Weights of a small image classifier.
Model: 48-pixel images, arch vit, norm layernorm, width 256.
Training: muon at rate 0.012, batches of 384, held-out accuracy 97%.
Data: trained on simulated grey scan slices of phantoms with and without marks, 61250 training examples.
Rows from block 2, named by matrix and row number. Rows with one number belong to one attention dimension. Each number is 500 + 25 x the weight over the matrix's rms, rounded and kept within 0 to 999. All counts start at 0. Numbers have three digits each.
# q: attention query (model.blocks.2.attn.q.weight, 256x256), inputs 0-85
# k: attention key (model.blocks.2.attn.k.weight, 256x256), inputs 0-85
q.91:461493542511495485547455454494514533496483483501510484507501491505487469506495517482509549497532506546489517518496494491484452482464530504507490537518494483519537538518499514544451497510454509476482487478459477473482516495462514500522498514481455511507498507
k.91:508528482529492523505490512517525482490533545503521528492503488503474472472503441497481501483542485489522521498465471505488496551480488506518502463538506506501452520514517513430493493487472510500504478501517499515445427491519509450467452466517499522493530469
q.92:505466515519505467475524512518502481458474525457504485476536498482525523485507532488480470499483493540476511511455501490547501510505465496478524493487521521533522507501486541494533537510507478554495546496463518501525508503510444485468484540464485465498490538
k.92:476522456472484476536511537472510524509510521500497492527498505476508485493523535517514468511429484519492518490484468556462451494499538490490489463482504489520521515495484462513504484508481553440514480543493494518475457500503510548465534500491507523516512555
q.93:498505449447483499527492486513502490537466508503543517485517444447514479455475515500519506484505508520472512483543517517477532515471477528450481516532461488514528462487479543548493494475516510478538513488514511521449493496486504498520531493502493516428512511
k.93:537499505492495463489489477477494483531533473490473538453481506494486475508496473490563504524481504494508486531517510501464495479482465472496479475505476493557520474460507516496495515485506461545418516467516478516508494559477492535480509494496545489492487499
q.94:500508454512462473523462477502497464520512508555486492537443515479488469511450488495493505475511497520482536470491467532471516498478517462491506517487508514519507493466533473531524496472505471488533531512522499508479513450494525516501517559510512494476467513
k.94:462535535525543498472529511485503484493488435488505516480520481514515500486521516522545521498478494494527503521494510526519531505502527503525466453506500468516519476486545515495467456510490489458475501508525514529505491468451496470505498506526513471501533483
q.95:487491498440447476484541530492491456532505470514556529509504520492493549454526521515457512488511519487499493513499501498510470515532515487526519501456500504536490475523512499504491462464469447492528535459550512510490480513458502532518482492534486531469527474
k.95:481512459502562505445533507504511515478484483498494493481505518507521519460495487479496526519493457492489513464497519482497551539515511504485490569491479510474507551463503522491527469516512469497492533494481512569496502498483489506506513538477476468500495489
q.96:552489534506587501508493497482477475469498466489503471498525467519463474479520481500476521511506471464461499480520540488507521489498500509501505488484509531499494483479491514493491518474524458466534518488521529528502547465479442494458495497541504553518435512
k.96:511512502492517482514490522489497531512508479492470525544520487534493517540504443491500515473469492492488521507445473481536507453503498468519508491474490535522492489456477496471533496526488564530466494548494512466492493491479527528479478549542444445519476546
q.97:461520547553437540544457529492504486461499514503535488470466492501536534501518530505509514513461507490479480511448492488555499429506458490429532502503558472520474522535398507487522531530506447487478484532608513547512511528492471511488432500472538535525473506
k.97:511507503508495478496465528514495502546490494474538494519487472513534475510485476513465498504508453521494542485503490489493478504563486483484505505533445483506506400506470472522443506473506484519473518528445565522528529495503513479520473471563503472495459566
q.98:507488473569489495544441460475490543532506514552537502494507488525486479525491500504524499500520510474509448478515469525545466521486517492447526509491508532523497486536518498533497510483553478504540463471479443481457531561437513488514454506517540513459498472
k.98:500508510449536469469514491486441512486499476523490488509547520512518480509451509511497522452526454519499535566460521450491493506483527483579486507507499511505472545527518479517527536507493539458509500497513448470488494495499537491534480564504541498497506509
q.99:481526497499502508500447517469483498499503476469481521484543515494535476499497494445508473533527508509490450502544453521504522471522510466502534480500497503482506513508540502526491466479510483491504503558509526500539525590470514442446480509521528525485515519
k.99:497518453502479533539504489508521512504484488507501487525472505494485531481528481459500528483516483577499517486463520497512523464495507525490539486471498495516507513488516509501454524509488509535493533510477490531486499493471481508497484493513498528536491560
q.100:512473531492506509536471491494493476501491461529490467544522541454534524507551456498526501508510511485482493521497477527505567466505540531505475563522502470474428476482513512513465485487483441433480524465522504472449551514512489502470516497548498520469517517
k.100:537539546480514534505493506501462499486460477536480464484446523534464481491506503471500494507517517476502544467530493536496486492518560465499507477510493550496462496504474566487474502438501550520471489522497462549483516530493492481514471441487527500452456502
q.101:506508487512498446484462517491502517486491456494531502530482506502511512500527498520461500488483482512517511450557487521490493480546494491494509526478522520509534488476519580498538535535519502474512546534499510549510523529503521520485463524523488514469518480
k.101:511518487518550486489516488510514489467522471514508483540501486492516548504493492497458458526454492481460522498481508470445451488515504505522450464487511445468520542511536527503491471464512494504507472505523506453497511534485489500506484487507488517518474495
q.102:554454501465533506483499460479484494522469506508471481503505506514479504465528483483533534462501526563449534483517516502554523486510519555500511512490438471498478472537547481520524480471498480504464499480516458445503430479539502501490497507526510459536515498
k.102:501494498512482542512480506489509505513429519471475505506479507465525501510509527519482517481501470466514527519489498499531511499459517444516583465496479524490472491542504511518539474515482480516506495474549490508480478528500503520477538502487490456477463525
q.103:548480484491522496519522516458486494484493490456486530473507511487510493517477507500526501483497458484508477496493498519462494484517497486532508469506542516497491510529493502520492488518522511533462512490464537464513497453521473508509473428499511514544476511
k.103:514516467522502499472472496540504438477517509503501528485510467534522519496483459537506499521500500516477535475492567472511526468505492510484443521498527472489506488556497480490489509539538486459499475505474478545509489527522532489491479427502473497528505537
q.104:486536506475512465512518562496523482500498516518519538498480425491503455485514537498527520525485459498473502518477454473506489515477515511490558517527517486508498496526508458502497521485497530533485466530513512508455468483486543497508473543489527453474517534
k.104:488519524513491486489461496488519539513498517517492499501461461527508489514452478520510502502509507474525495480518493465514478503491475459479514470453483517498515488479518490534458480507490475523527524520536527514503502493517501490483531464497515513472505534
q.105:477509540544484504468554522516513470502521424509472503507529524475502505483458507517505535467490512497449491502532524497478473488507459502469470455525520515470496486468487521520506501521481513479535510481525533514508562474543481517515501527508506527498545465
k.105:520481551509505502507518499490527486509503530467535508508484473537487525490520469463543501514503525486499503477509516488468472518498531474520521516493469481502505527471491512507497478468504479472497525504490509478482470509487494492448511544523517499518435495
q.106:476506540470488480515514501455447551509459501507484536481490479481487514486514504528507479494519483441506497451539547481511521513499498495481494470482487506517478486496505518458527505482562477520502514532484517536422481515495462491451467551502493508498481546
k.106:482508486525532486522491497503474535527507497488473466478455506485529507513412501502471521481477525486488539480517510511511464452485473503477475541508518499512527501518503514525504509546504509489542525523520485518483538504517476515472498498497504495493467481